Weights of a small image embedding model: depths [6, 6, 6], trained on single toy objects rendered from many sides on busy backdrops.
Rows from block 14, named by matrix and row number. Each number is 128 + 24 x the weight over its row's rms, rounded and kept within 0 to 255. All counts start at 0. After the name is the row's rms in percent of the matrix's.
# c3: 3x3 conv (model.blocks.14.c3.weight, 320x320x3x3), inputs 200-209, a 3x3 kernel for each
c3.141 100 [ 92 101  88 105 103 141  75  81 101 123 135 172 104 116 120 144 158 108 125 122  89 121 146 107 131 150 159 112 100  93 153 172 159 128 138 141 140 155 147 150 162 159 165 147 145 106 113 132 129 104 104 145 120 127 108 138 161 111 130 171 135 126 155  77 106  65 109 137 144 144 148 182 136 104 147 147 168 161 121 137 137  87 102 102 120  88 120 134  89 110]
c3.142 107 [153 133 138 143  99 113 128 127 163 170 118 133 147 142 183  89 132 165  78 127 122 112 130 128 125 105  86 138 119 127 148 138 154 140 151 158 115  80  93 107 106  74  92  87 107 150 125 105  97  67  96  86  75 123 147 133 144 146 112 125 120 107 120 122 122  98  95 110 125  68 134 129 141 147 134 142 165 157 150 172 151 132 129 125 122 115 124 126 116 134]
c3.143 104 [ 67  89  90  87  88 139 101  70  91  94 110 130 125 122 151 173 133 122 163 166 156 166 149 150  95  92 142  98 176 159 124 145 152 104  77 109 139 127 113 123  84 106 164 126 110 110 100  93 141 117  91 107  59 112 136 149 150 117 112 111 122 104  91 146 139 139 161 117 119 160 132 147 155 163 162 135 143 121 104 157 110 141 156 160 114 136 126 139 166 148]
c3.144 097 [152 138 129 145 101 121 145 121 124  92 116 102 138 163 140 133 160 157 139 141 106 116 125 109  76  87  99 131 138 145 130 126 128 157 154 152 150 152 146 110 124 131 109  93 121 145 124  87 131 133 146 134 122 156 146 124 134 101 143 142 109 143 172 133 122 154  89 112 114  82 139 130 184 144 107 127 125 113 123 105 148 145 173 135 139 172 146 140 152 134]
c3.145 099 [151 118 100 136 137  88 125 113  95 118 103 139 175  81  82 155 103 117  85 114 113 152 108 131 153 140 105 116 109 128 139 111 135 186 167 152 137  98  94  42  96 104  78 101  90  84 100 140  83 116 107 125 132 100  97  82 107 137 100 132 134 139 131  91 128 146 141 162 146 160 168 138 124  93  94 101 113  82 131 179 164  70 109 129  97 131 160 141 142 138]
c3.146 097 [138 161 186 133 173 189 131 192 185 171 137 141 133  90 128 108 147 138 183 186 198 138 141 165  69  89 104  95 106 128 145 123 125 109  98 113 146 123 183 131 132 177  97 115 152 118 140 139 141 134 158 137 159 205 111 139 129 124 107 110 114  93 115 120  92  90 128 143 100 119 128 112 118 118 145 127 153 137 130 123 104 130 151 133 111 125 105 141 113 106]
c3.147 095 [154 176 177 135 158 171 188 160 159 144 169 123 157 128  83 149 131  72 125  99  91 149 146 120 123 155 124  88  81 106 137 153 158 124 138 132 141 155 167 144 174 165 186 154 160 127 155 142 118  98 116 167 135 149 137 153 151 148 144 151 111 154 125 177 139 103 103 117  90 123 146 138 126 134 147 162 101 152 153 128  91 112 128 125  79  79 101 132 140 142]
c3.148 099 [112 137  83 129 148 113 154 133 156 103 143 130 135 126 110 165 127  80  86  86  90 146 121  86 139 119  66 159 125 128  84  99 155 127 144 175 117 131 125 138 174 163 157 144 141 169 154 130 147 129 157 157 138  96 128 148 166 107 107 147 146 155 154 176 155  62 110 119 112  54 146 133 100 100 130 105 108 120 131 110 136 185 183 142 135 137 131 133 139 172]
c3.149 100 [ 89  86  74  98 108  53 134 106 119 123 165 148 175 126 102 120 102 130 138 101  93 170 120  96 102  90  87 117 110 132 135 114 127 128 102 107 104 106  75  99 128 139 127  96  85 159 102 110 146 148 119  89 101 115 118 151 144 144 141 130 199 132  94 137 112 121 116 125 101 131 147 114 115 147 108 106 134 105 119  87 132 103 127 157 108 130 132 126 173 140]
c3.150 100 [149 139 103 124 118 106 177 147 123 162 145 132 141 133 130 120 119 129 144 127 103 129 130 125 109  82 138 177 161 117 153 139  69 132 178 147  94 125 146 128 126 128 130 132 118 100 112  80 157 141 129 124 126  93 158 153 146 188 152 129 176 129 121 116 141 103 127 126  84 133 103  79  98 136 120 130 103 140 171  87 147 133 155 129 159 168 121 128 141 136]
c3.151 104 [154 160 101 127 157  98 120 153 147 135 151 162 141 163 165  75  99 109 128 128 105 141 155 181 137 136  99  92  98 119 112 121 108 149 138 145 159 100 111 117 151 134  81 162 144 111 115  76 135 141  93 158 133 125 123 129 100 116 127 145 131 152 158  67  94 110 129 111  98 132 108 116 194 171 177 198 157 147 127 123 135  62  92 111 114  95 124 149 152 157]
c3.152 102 [171 158 129 157 136 133 166 163 139 142 120 108  97  86  69 116 125 126 185 181 130 161 156 102 135 101  72 105 141 133 142 121 161 127 119 111 157 152 147 201 160 127 167 145 119 159 149 119 148 146 138 109 109  87 164 139 147 126 128  99 110 132 114 126 111 130 157  98 132 101 113 111 122 101 131 108 127  91 163 139 141 155 140 138 135 140 116 116 125 144]
c3.153 098 [ 90  97  98 151 156 123 140 147 136 124 163 164  79 120 121 104 134 123 144 169 143 159 167 158 128 113 129 100 114 122 151 170 147 128 129 134 167 136 133 130 114 143 136 132 128 164 158 128 157 121 167 125  95 109 116 101 150 116 158 149 130 127 152 162 176 159 137 147 161 150 131 121 147 103 161  97 138 131 126 110 114 132 151 135 134 144 134 149 168 139]
c3.154 109 [137 138 143 155 142 147 182 182 160 149 139 126 136 126 113 135 130  97 103 154 172 122 159 173  65  76  82 120 128 113 142 118 115 145 120 111 166 137 147 160 130 134 187 173 151 141 121 113 143 134 127 158 143  91 105 142 157 108 127 116 157 148 157 134 100  70 122 122  98 163 151 126 121 110 131 130  94  87 132  60 116 150 178 164 146 138 150 165 158 175]
c3.155 105 [120 124 115 120 123 126 130 158 147 109 101 136 104 119 118 143 118 115 119  57  93 154 148 113 180 163 125 164 172 169 159 147 158 162 147 132 106  78  81 101  93 103  93 137 148 107 135 131 149 155 130 131  99 118 128 112  96 131  99 104  95 124 139 106 113 155 125 129 108 123 157 187 165 140 139 101 162 157 166 155 139 124 119 119 148  80 124 149 101 123]
c3.156 100 [113  88 102 118 104  79 100 122 104 119 155 167 124 108 120 153 135 136  32  76 130 156 144 130 128 142 132 126 115 111 122 115 102 146 147 144 113 109 138 103 121 107 107  68  68  91  95  93 118 105 101 137  78  91 153 143  96 146 131 115 163 115 120  70  93  80 110 148 113  73  94 139  95 128 140 140 128 112  65 114  95 109 110 145 109 107 130 132  97 119]
c3.157 097 [157 150 103 135 117 105 175 124 119  78 132 139 117  89  93 135 124 103  95 136 158 132 157 124 144 111 107 132 111 119 110 179 162 149 130  83 146 138  88 150 112 119 158 116 102  96 122 120 106  87 157 157 143 148 121 119 151 152 141 127 166 132 119 135 124  75 101  91  94  79 120 115 138  96 128 150 109 173 136  95 169 147 161 130 127 112  89  87 107 116]
c3.158 103 [180 172 182 161 174 175 160 178 178 165 140 101  98  74  94 113 118 131 142 139 169 114  88 105  94  98 130 111  76 101 161 134 148 139 124 124 148 146 175 143 156 164 128 160 183 133 156 132 165 116 115 158 163 156 115 148 139 147 143 125 113 133 122 102  76  99 139 111 118 125 116 113 119 115 131 154 111 123 128  93  96 137  94 118 101 102 101 144 158 167]
c3.159 106 [202 190 178 126 103 110 159 161 152 132 121  85 157 127  75 115 130 128  95 105 142 127  97 121  86  83 142 113 119 152 104 106 123 101 133 127 182 176 170 143 134 129 158 168 172 133 127 135 120 132 141 121 127 112 147 145 163 136 157 158 152 127 100 163 101 141  95  60  96 110 119 125 121  86 143  92 117 114 149 126  95 148 151 132 108  98  91 103 109 112]
c3.160 084 [159 150 163 124 101 112 134 128 118  99 125 144 103 139 134 136 129 113 145 135 128 127 149 114 106 119  81 181 145 169 121 142 136 128 122 124 132 143 103 119 104 101 118  96  79 144 117 146 125  97 132 148 135 128 155  98 137 179 120 170 134 156 146 137 153 104 111 145 138 110 105 119 176 170 121 174 179 137 169 149 154 177 126 161 121  95 126 116 104 118]
c3.161 091 [152 167 164 111 117 124 109  61  67  98 103  90 164 120 148 180 133 146 138 131 166  89 157 124 131 151 144 118 127 154 114 145 136 138 145 157 126 152 164 135 167 144 143 150 120 132 161 143 136 122 109 102 137 151  90  70  99 130 140 120 167 136 141 132 114 117 104  79 112 115 128 144 148 109 166 114 138 167 143 131 170 133 131 109 150 113 144 139 134 148]
c3.162 102 [118 157 149 125 156 183 163 171 176 132 135 146 125 116  86 132 105 118 114 161  98 132 155  78 146 126  92 144 130 130 132 183 197 145 156 155 112  98 129 117  93 125 155  96 126 119 118  98 123 119 138 107 125 180 101 113 171  97 126 162  93  96  95 160 147 111 103 120 132 115 169 138 134 161 172 156 157 166 122 103 150 141  88 119 138  87 116 145 155 189]
c3.163 100 [152 138 148 154 156 129 174 157 128 120 134 149 159 134 156  93 100 120 144 136 152 138 140 145 145 135 138 139 116 131 173 139 148 161 126  86 104 116 139 115 140 147 165 133 153 117 122 115 134 138 151 165 139 126 118 127 153 121 128 167 113 135 156 110 107 105 135 122  55 141 146  67 132 166 111 111 146 147  92 146 133 139 141 129 152 117 118 162 182 162]
c3.164 102 [115 137 129 133 153 156 120 155 143 157 139 121 117 101 112 120 112 113 120 101  77 116 106  77 127 121 127 139 158 127 152 130 119 176 164 143 100 101 120 124 141 145 119 147 159 136 137 148 125 133 140 156 160 156 125 120 115 122 119  95  76  72 105 125 103 128 145 144  79 136 127  73 117 159 127 138  96 155 155 128 116  90  93  90 137 131 126 134 135 115]
c3.165 108 [ 92 120  78  83 134 118 108 141  99 147 136 113  83 129 139 141 117 122 141 151 144 157 164 123 169 165 122 112  85 100 112 122 145 114 125 137 155 178 155 176 163 158 138  92  80 166 139 151  97 118 139 156 152 165 170 159 142  89  74 147 111 125 134 162 144 155  81 120 186  76 117 164  83 103 105 149 124  95 170 123  96 173 177 144 131 103 125 132 144 162]
c3.166 107 [ 42 112 124 115 139 153 127 149 154  91 103 154 128 133 118 112 120  98 132 118  99 113  70  99 179  98 126 123 150 147 166 139 135 133 145 108 106  63 113 109  83 120 159 121 140  73 136 150 109 143 151 154 140 130 135 129 178 149 141 142 128 159 109 105 104 138 141 118 105 156 143  97 116 127 120  75 124 158  86 160 158  73  66  86  77 103 128  79 110 116]
c3.167 108 [164 102 127 117  76 104 121 121 152 113 113 143 126  83 154 144 102 171 104 122 123 109 130 156 115 188 179 165 135 156 170 125 125 121 117 124 172 167 159 193 173 132 175 160 142 133 104 133 180 116 130 199 138 130 134 146 123 137 104  76 103  78  83 150 163 125 118 149 123 124  85 147  77 110 151  86  95 119 137 123 140 126 137 152 104 101 127 163 131 140]
c3.168 099 [136 121 145 159 132 152  77 100 115  87  95  91 111 124 141 128 135 125 124 138 174  87 129 132 123 138 127 104 121 108 130 136  92 115 103 156 158 166 180 175 116 158 153 106 154 133 139  68 108 122 130 137 101 149 112 113 141 129  92 126 119 107 155 166  93  90 131 116  67 150 129  88 130 134 105 140 127  77 157  91  80 106 135 109 131 126 123 151 150 172]
c3.169 105 [141 152 184 146 110 126 135 128 133  95 121 139 153  78 122 116  71 166 146 156 132 126 164 122  89  89  86 146 171 128 130 131 132 121 123 142 124 119 139 144 131 150 117 119 137 121 114 102 173 152 145 134 137 149 146 127 172 116 103 145 144 117 149 107 105 126 132 154 118 108 156 164 141 109 193  98  91 177 113 104 109 159 132 121 172 163 154 166 130 143]
c3.170 104 [106 109 123 138 136 154  75  97  97 175 148 100 104  64  78 134 121  87 132  87 110 120 155 135 126 182 107 153 120 115  92  95 129 101  91 102  96 116  98 128 127 133 152 122 124 154 133 130 164 128 160 169 174 171 159 150 105 168 115  97 165 155 158 128 123 115 120 112 124 104 112 133 132 133 113 140 131 113 181 131 126 139 151 128 156 142 130 111 134 162]
c3.171 107 [ 81 135 177 117 129 159 119 101 146 156 111 129 138 131 111 120 118  94  70  84 122 153 107  85 222 144  56 130 127 136 162 153 151 152 143 156 141  67  95 154 127 113 146 134 159  88 106 145 122 133 177 122  93 127 154 141  89 149 123 159 152 152 147 112  85 102 146 149 137 139 170 150 120 137 147 111 146 114 121 147 117 163 132 110 124 136 153 100 120 148]
c3.172 084 [125 153 165 129 152 138  95 167 144 132 128 138 133 134 127 127 115 109 119  98 115 143 126 143 144 134 108 124 100 139 118  53 123 132 112 117 166 151 160 154 122 156 119  36  93 105 104 117 128 125 139 114 126 117 126  99 103 152  85 128 106 133 130 150 148 182 106 121 179 118 130 167 120 137 156 148 133 117 143  99 130 186 192 152 130 136 128 135 143 138]
c3.173 105 [126 133 128 123 125 155 175 169 171 140 156 166 117 117 129  71 107 149 136 168 161 139 151 113  97 109 114 131 138 118 144 149 137 146 115 128 119 140 124 126 120 135  69  93 115 125 103 114 152 133 153 132 126 104 159 140 151 116 137 142  67  97 149 115 127 117 114 139 124 131 133 118 104 168 155 133 165 173 158 156 165 163 144 138 164 149 143  94 101  94]
c3.174 100 [ 67 104 127  93 141 123 100 117 134 102 112 156 131 103 120  87 102 151  72 186 172  57 139 150  88 137 150  90  97 120 165 133 130 125 126 139 146 142 142 122 145 132  72  78  76 126 116 127 100  98 112 110 111 125 102 135 121 102 103 137  92 142 170 145 136 180 119 139 174 122 134 130 113 111 117 133 119 125 145 130 115 165 124 123 172 130 118 153 142 148]
c3.175 103 [114 121 150 118 101 112 113 109 121 184 156 153 128  96  74  94 137 133 107 113  98  97 125 116  98 115 114 109 127  93 145 127 136 159 142  83  97 120 166 105 149 167 127 155 162 127 111 135 148 130 129 159 167 126 149 163 118 126 116  96  81  77 145 137 141 116 138 126  74  86  75  86 111 145 181  92 138 140 171 112 124 165 152 140 159 151 146 132 142 109]
c3.176 097 [115 132 104 126 106 131 101 127 146 128 138 152 134 121 124 147 137 160 142 150 196 151 177 165 159 125 148 162 159 149 141 144 157 126 125 155 145 134 118 144 131 111 156 118  82 108 123  92 156 145 134 161 111 158 117 109 112 129 118 128 167 128 122 120  87 120  99  87 125 112 115 125 117 104 148 129 157 113 135 149 160 170 174 153 111 154 128 133 155 160]
c3.177 105 [132 167 145 104 125 126 132 114  88 131 158 190  73 130 198  99 113 136  79  84  74 135 134 126 144 148 162 182 147 130  99 102 105 142 142 138 131 112 103 143 126 130  91 110 115 132 140 131 147 153 146 140 157  89 122 139 104 132  94 130 113 101 100 126 126  88 116 152 129  76 141 174 109 134 115 180 133 129 100  93  89 125 124 118 154 135 145 152 147 135]
c3.178 100 [122 114  80 127 149  81 172 164 163 103 155 176  93  94 165 114 115 144 147 127  88 141 120 114 122 107 124 136 143 153 126 123 133 172 173 150  88 111  94 125 118  83 134 127  83 105 125 122  81  99 109 132 133  81 126 153 125 112  80 129  85  90 156  92 167 169  72  85 137 123 113 104 123 106  90 154  88  95 161 102 121 125 125 135 121 131 108 134 143 124]
c3.179 101 [ 48 116  97 105 129 109 116 150 174  86 132 202 131 149 179  90 129 149 138 135 125 136 165 140 122 117 154  89 103 103  62 102 103  48  95 126 123  78 101 100 118 143 106 150 122 135 142 158 149 140 110 119 102  96 102  92  71 111 113 113 132 124 142 107 139 140 137 145 105 123  81  66 169  93 124 133 128 109 143 118 101 142 140 146 123 130 138 103 127 133]
c3.180 107 [178 168 150 161 156 128 144 114 114 135 131 157 150 107  67 145 104  72 176 166 168 116 131 140 100 127 147 104 117 117 140 150 141 147 156 151 110 127 145 102 100 102 143 121  87 118 143 120 140  98  99 168 149 124 102 108 126 105  76 134 145 121 127 153 149 126 161 162  97 145 141 138 140 105 128 146 126 119 155 145  72 117 137 127 108 135 105  89 102 113]
c3.181 098 [ 67  60  81 122  86 123 129 164 178 125 135 145  81  97 111 126 142 157 141 113  93 141 126  85 121 128 125 161 147 134 140 128 132 158 157 140 116 109 130 135 144 148 183 155 152  94  82 129 136 149 145  93  67 106 138 145 153 142  93  98 117  96 152 133 110 116 143 147 119  87 112 134 152 140 157 146 138 137 127  90 168 107  86  75 145  94 118 163 121 141]
c3.182 099 [114 133 138 172 154 151 154 132 135 138 122 114 123 107  91 145 132 127 122 102  98  94  72 158 125  95 166 136  99 158 143 134  82  88  90 113 122 151 140 120 131 143 162 107 116 130 160 140 118 114 110 119  84 116 166 129 128 145 128 131 114 137  96 106 118 138 141 125  77 147 126 105 143 145 141  97 100 152 157 120 154 151 142 152 146 161 179 160 160 161]
c3.183 096 [152 138 172 146 105 147 108 106 118 100 124 102 137 142 100 159 163 127 145 131 129 111 122 142 117 103 143 141 117 169 133 155 141 126 108 127 136 138 135  97  93  97 109  94 117 139 124 136  86  84  97  88  99 123 130 119 125 124 127 144 171 135 125 127 156 110 116 130 140 115 120 110 159 112 131 147 166 138 191 123 144 152 154 164 146 123 125 156 139 133]
c3.184 103 [135 150 135 140 150 122 118 142 148 127 166 161 106 152 141 133 111  82 151 158 151 102  74 119 148 112 104  99 107 116  90 112  98  94 111  89 101 123 153 120 115 133  95 125 121 156 158 147 135 153 145 141 153 132 115 103 123  79  76 115 117 111 127 141 152 150 123 133 107 138 120 105 123 122 145  84  87 141 114 118  98 118 117 145 134 137 130 119 125 117]
c3.185 104 [123 145  70  83 120 101  99 108 138 123 113 134 102 102 122 104  88 115 128 125 122 143 135 143 103  79 173 166 160 124 158 120 129 113 105 105 102 127  99  91 123 115 109 125 130 157 153 147 121 121 110 110 130 160 145 129 120 160 128 123 146 143 145 122 149 151 163 151 115 167 118  90 147 135 143 100 162 132 157 184 136 107 108  90 126 128  62 123 114  58]
c3.186 100 [136 138 175 144 125 128 121 127 123 116 141 135 107 101 128  86 144 164 162 141 175 158  82 137 101  95 104 101 106 109 121 124  98 151 138 141 139 133 161 113 148 195 128 126 196 144 156 119 110 110 134 114 128 138 139 113  95 162 144 130 149 143 172 130 131  57 131 117  86 145 128 133 101 117 119 110 100  85 123 124 147 114  94  66 152 140 120 107 105 116]
c3.187 098 [ 91  82 105 112 135 159 152 139 134 134 162 199 143 141 141 125 127 159  69  86 153  97 104 150  90  91 160 126 126 132 158 139 157 151 150 121  89 103 147  85 163 151 138 173 142  71  97 170 158 142 137 178 142 131 112 120 142  92 109 126 109 134 137 124 153 141 154 136 133 152 132 144  90 135 163  96 122 135  91 152 144 150 123 110 109 110 112 130 131 134]
c3.188 103 [122 136 118  93 109 104  98 163 127 152 140 140  95 117 130  70 125 149 114  71 120  92 142 101 102 138  66 167 146 141 134  95 107 112 128 155  24  80  95  57 128  92  99 140 154 103 117  96  95 116  89 104 131 123 143 154 141 136 130 140 121 116 138 132 118 126 127 147 129 132 141 145 167 131 123 130 112 139 157 111 132 123 159 129 130 160 136 134 128 102]
c3.189 105 [143 132 157 168 158 185 155 159 184 128 102 123 123  91 106  92 107 113 128 118 155 139 134 168  89  52  54 115  88  68 133  99 153 175 149 143 135 150 146 149 168 190 113 117 131  91 105 121 117  95 127 122 132 119  83 114 167 146 119 114 121 134 170  92  68 134 116  99  77 114 120 108 135 180 119 119 134 139 117 115 152 143 117 153 106  84  99 138 106 100]
c3.190 099 [139 117 128 118  96  85 120 108  78 111 125 114 149 101  98 126 112 133 130 109  95 121 121 130 125 144 125 154 149 157 154 130 134 103 104  76 114 111  94  77  94  91  94 106 100 116 124  84 149 136 128 156 116 135 145 101 137 106 112 143 117 132 127 148 122  93 106 112  77 126 128 149 144 125 148 111 139 173 138 107 127 110 136 107 139 144 132 153 141 119]
c3.191 112 [158 135 137 139 142 165 118 136 166 142 132 162 112 100 137  67  99 104 148 163 194 166 123 102 143 122 118 101 130 138 138 144 149  68 146 141 147  61  57 125 142 115  75 118 120 131 122 101 114 141 122 104 100 150 123 140 137 152 121 114 158  82 122 149  78 103 109 122 103  98 122  92 116 132 153 144 144 132 198 175 160  67  68  49  79  90  84 120 102 110]
c3.192 088 [151 152 155 141 154 154  81 128 145 140 133 140 116  86  97 123  96 153  77 112 146 156 127 121 165 144 121 127  90 134 102 109 140 133 133 122 180 145 123 162 116 126 127  63  94 128 138 130 121 117 106 141 132 144 163 138  88 165 120 118 117 130 114 143 127 114 128  95 121  85 122 134  92  94 144 132 135 138 155 140  99 157 186 159 147 150 130 131 144 129]
c3.193 099 [113 122  64  93 116  54 109  62  60 136 164 136 138  90 129 110 116 139 103 126 103 185 114 134 161 136 142 119  73 107 137 129 127 142 121  80 113 122  84 118 124 113  99 136 111  94 126 112 137  99 155 126  82 172 153 144 153 138 148 161 145 127 141 156  57  81 126 124 166 102 160 132 147 111 163 132 167 174 120 156 173 149 161 130 135 130 115 126 144 156]
c3.194 107 [154 149 109 139 142 108 138 160 121 124  83 149 133 112 150 137 159 161 160 168 124 166 138 106 161 108 125 103 136 154 123 138 162 129 145 139 107 133 125 113 129 123  95 154 167 107 116 134 105 123 124 109 137 109  79 109 127 114 122 117 124 122 142 105 122 181 141 133 150 130 159 113  96 109 152 166 121 112 227 184 104  98 117 136  79  66 104  79  46  94]
c3.195 102 [144 145 126 112 122  96 205 159 148 175 132 128 145 109 154 116 145 150 143 109 165 160 125 186 102 140 136 134 145 129 152 127 164 126 144 102 116 125 116  78  97 124 107  85 102 109 137 148 146 137 143 102 104 170 102 178 123 116  98 103 131 123 131 110  98 117  98  93 144 117 144 142  83 122 123 112 150 156 101 111 198 134 109 129 142 137 112 155 151 161]
c3.196 097 [114 138 140 137 107 145 131 125 141 103 122 103 120 125  86 115 131 116 146 157 152 121 134 119 130 130 145 107  98  94  76  87 119  53  81 107 128 187 170 142 146 160 164 140 122 143 118 150 113 109 130 151 131 111 141 146 139 148 148 140 136 105 135 161 129  92  59  89 121  89  90 154 108 119 148 125  94 154 148 106  81 142 151 128 130 129 119 129 146 134]
c3.197 100 [166 118  89 186 151 111 131 125 156 173 128 172 149  76 150 114  94 146 131 135 115 130 103 159 140 133 156 122  76 119 112 123 140 134 142 128 129 139 136 164 163 113 114 148  78 178 169 169 114 136 133 152 176 131 138 121 129 139 120 108 158 132 116 142 169 156  87 113 138 116  92 150 140 133  72 160 122  85 153 139 150 105  98 118  86 125 126  92 116 149]
c3.198 104 [121 144 128 120 116 124 151 153 169 109  74  96 131  82  95 150 126 127  98 120 136 144 139 131 147 126  95  99 155 164 103 124 175 124 154 175 130 110  71 140 145 103 151 131  96 146 148 156 119 131 151 163 144 164 130 117 128 134 147 138 181 161 155  89  90 126 120 112 112 132 153 111 116 115 114  68 124  61  65 155 117 130 131 110 117  99 125 101  97 130]
c3.199 089 [148 175 140 163 158 142 126 113 136 138 138 139 121 119 131 135 168 159 173 154 153 142 147 144 138 159 150 135 131 128 139 160 122 129 132 139 146 159 118 134 132  94 167 153 171 165 144 148 160 151 169 140 124 124  87 105 155 126 128 156 143 128 131 150 129 123 112 118 125  89 137 150 152 140 147 139 129 149 139 148 106 180 144 143 167 148 160 129 121 143]
c3.200 103 [150 125 144 144 131 149 156 132 174 153 138 114 103  80  96  91 114 113 171 178 188 149 162 175  50  56  78 101  74  93 124 112  94 112 126 106 146 124 125 146 141 135 156 159 139 161 141 143 140 110 111 100 103  97 130 142 106 179 132 121 154 111 165  97  93 107 134 121 128 137 107 112 111 127  94 104  72 131 119  66 126  73  96  94 118 110  98 111 132 113]
c3.201 096 [113 111  87 149 182 121 172 155 105 142 122 145 128 120 141 126 110  79  76 119  91  85 129 116 116 111 154 115  92 135 148 148 111 114 106 112  95 157 125  94 124 145 147 148 149 129 126  86 146 130 119 114 148 106 116  77 120 114 144 128 109 155 154 124 159 152 146 138 104 150 106  68 160 154 136 125 163 187 102 110 148 175 158 134 161 174 140 141 166 145]
c3.202 105 [131 136 116  84 117 117 128  91  89 102 141 166 121 126 135 138 109 111 146 131 113 128 131 120 116 156 114 135  99 114 111 101 151  94 123 134 163 161 177 145 145 161 126 108  69 165 125 133 147 134 126 156 160 180 114  83 154 110 120 170 138 157 145 175 181 174 109 123 177 101 126 155 133 105 147 173 128 148 166 122 107 156 154 146 156 121 157 135 149 173]
c3.203 106 [166 162 167 163 162 168 148 125 106 172 152 108 102 113  86 131 116 110 177 171 155 114 111 111 161 129 136  84 101 112 137 121 113 131 102  87  97 126 124 125 125 138 174 136 152 142 152 130  96  94  81 136 133 140 133 144 170 142 143 134 105 115 119 133 116 118 108 116 113  93 118 151 109 115 171 119 142 120 139 123 124 158 135 125 152 178 163 119 136 115]
c3.204 100 [160 139 136 123 122 160 116  63  96 156 122 145  84  85  86  92 105 116 170 130 195 118 136 145  86 101 101 100 132  93  95  76  94 100  93  92 113 134 113 110 135 127 104 130 118 161 146 169 112  82 118 105  98 124 121 153 128 168 118 132 121 113 157 110 133 129 172 151  90 157 106  90 130 123 145  95 106 154 100 153 175 105 112  97 119 127 129 113  93  67]
c3.205 093 [ 59 119  57  81 113 121 177 194 162  89 135 199 122 147 113 136  93 143 138 124 110 114 119 105 133 122 180 139 148 139 130  86 127 118  91  94  90  85 106 123  78 139 132 175 162 107 104 127 133 134 136  84  78  85 124 124 111 116 109 120 121 146 103 130 131 163 128 132  90 158  99 115 183 146 102 127 129 159  53 119 132 141 141 121 149 128 141 108 118 117]
c3.206 103 [132 128 148 177 125 119 144 132 128 130 140 137 120 136 122 141 143 120 116  81  70 162 134 144 130 130 155 102 124 120 146 155 158 142 162 134 136 122 151 112 144  98  69  72  72 125 120 119 139 143 122 148 131  90 121 111 140 155 109 153 131  96  97 154 161 145 108 108 158  85  98  52 120 151 125 119 151 169  76  95 122 109 140 163  96 114 105 113 108  73]
c3.207 104 [123 112 134 114 116 146 104 131 153 147 174 175 141 133 108 132 103 157 144  77  81 184 110  88 155 166 132 153 150 160 192 153 121 127 131 114 126 151 133 148 173 159 118 146 163  81 114 150 147  99 136 189 117 141 123 108 122 148 119  96 152  84 120 149 105  88 100 119 131  53  99 126 111  95 163  86 115 148 176 129 129  98 121 119 130 129 157 157  99  95]
c3.208 105 [152 175 132 107 180 158  91 115 148 148 126  63 135 139 106  79 124 127 164 156 147 162 117 124 110 119 122 101 134 120 122 106 136  85 101  81 139 169  84  85 134 138 106 141 181  98 132 111  98 136 118  60 146 174 132 132 115 118 137 127  84 117 144 122 112 139 127 134 118 140 183  89 121 141 124 147 132 148 122 162 134 106 112 106 119 118  92 113 122  87]
c3.209 096 [ 75  62  27  74 125  60 139 133 126 128 132 143 117 125 135 113 127 142 136 137 117 104  95 110 107 100 105 123 120 103 124 138 112 123 103  72 107  86  89 104 116  96  44 127 119 144 128 136 155 169 176 104  92  96 124 157 121 127  87  87 160  83  62 120 172 178 119 100 153 133 140 121 130 138 112 116  92 118 125  59 103 121 123 101 136 136 123 131 138 149]
c3.210 102 [ 94 143  93 105 137 105 163 104 136 124 134 167 146 140  98  89  94 108 117 141 119 107  90 102  81  76 131 108  96 129 133 122 119 123 111 123 118 127 105  96 144 105 133 159 130 119 129 149 123 133 123  92 136 118 136  70 165 115 107 167 137 143 130  90 156 159 123 128 136 149 136  54 101 130 137  99 115 135  99 131 143 157 139 106 141 147 129 129 145 141]
c3.211 102 [156  80 109 131 132 111 103 120  96 149  94 143 139 102 126 106 106 131  74  85 116 100 110 157 110 123 172 166 115 111 124 113 112 144 127 138 148 141  97 144 122 118  91 159 122 167 144 155 115 103  93 119 136 139 127 110  66 118 108 119 108 112 123 117 155 134 127 104 145 144 140 139  85  96  68 133 121  79 131 151 110 135 116  93 163 158 130 125 118 134]
c3.212 094 [100 140 135 140 148 167 131 138 161  79 179 174  76 115 136 108 136 148 126 146 138 137 147  98 136 147 100 158 100 116 128 140 146 101 152 167  90 153 155 107 163 160 158 132 156 149 118 149 150 134 153 127  99 101 122 112 159 132 125 161 137 126 174 139 121 107  67 105 115 106  93 148 122 115 187 143 105 133 112  46 115 154 125 109 167 109 104 130 115 119]
c3.213 104 [134 139 152 155 145 155  68  67  91 116 100 112  97 129 138 126 154 142 193 188 158 128 133 128 159 144 155 139 144 147 152 128 120  70  66  87  88 124 139 116 126 133 108  89  94 122 114 114 114 107 116  87  84  76 143 139 155 121 146 124 121 153 146 132 119  90  99  90  86  82 112 122 105  99 115 147 161 115 150 148 152 116 120 107 131 122 111 120 124 118]
c3.214 097 [152 131 122 145 140 122  96 113 101 134  78  87 126 103 124 128 142 135 123 150 178 127 147 121 190 181 144 136 127 133 117 144 138 100  88  88 170 151 132 157 132 102 132  95 110 112 122 119 156 122 121 159 174 159 164 167 125 153 126 128 125 123 117 173 169 139 171 127 138 115  86 138 145 143 157 136 143 141 156 121 113 115 150 103 133  76  85 137  88 104]
c3.215 100 [131 140 109 165 181 155 169 128 151  92 119 134 112 120  90 133 110 108 134 113  96 156  74  83 163  95 130 131 139 163 164 161 159 111  70 104 139 115  94 115 123 118 139 163 170 123 131 135 108 105 109 103  90 107 127  87 148 108 131 138 131 149 118 130 110 123 116 150 165 126 146 108 120 121  88 137 110  85 151 171 121 113 124 138 115 147 169 128 169 155]
c3.216 104 [174 132 133 101 125 118 125 148 145 114 145 133 123 108 126 128 103 122 111 109  83  89  88  89 132 128 154  89  74  88 102  91  80 134 139 142 139 121 149 120 137 161 130 105 133 160 184 139 128 123 120 133 147 127  74 121 146 135 142 140 131 152 160 153 141 130 112  92  80 138 128 106 117 115 121 136 125 121 162 149  86 145 103 114  98  68  83 120 130 117]
c3.217 098 [127 127 149 155 154 167 123 114 134 128 123  89 121 129 127  87 145 154 160 166 155 127 123 137 127 125 106 115 140 139  88 111 134  42 104 122 154 133 149 120 115 137 134 150 132 139 139 128 139 133 124 161 134 154 148 124 137 142 143 149 132 114 102 140 134 138 101 156 137 110 138 169 120 120 125 118 121 161  82 122 112 161 164 150 139 123 125 157 119 104]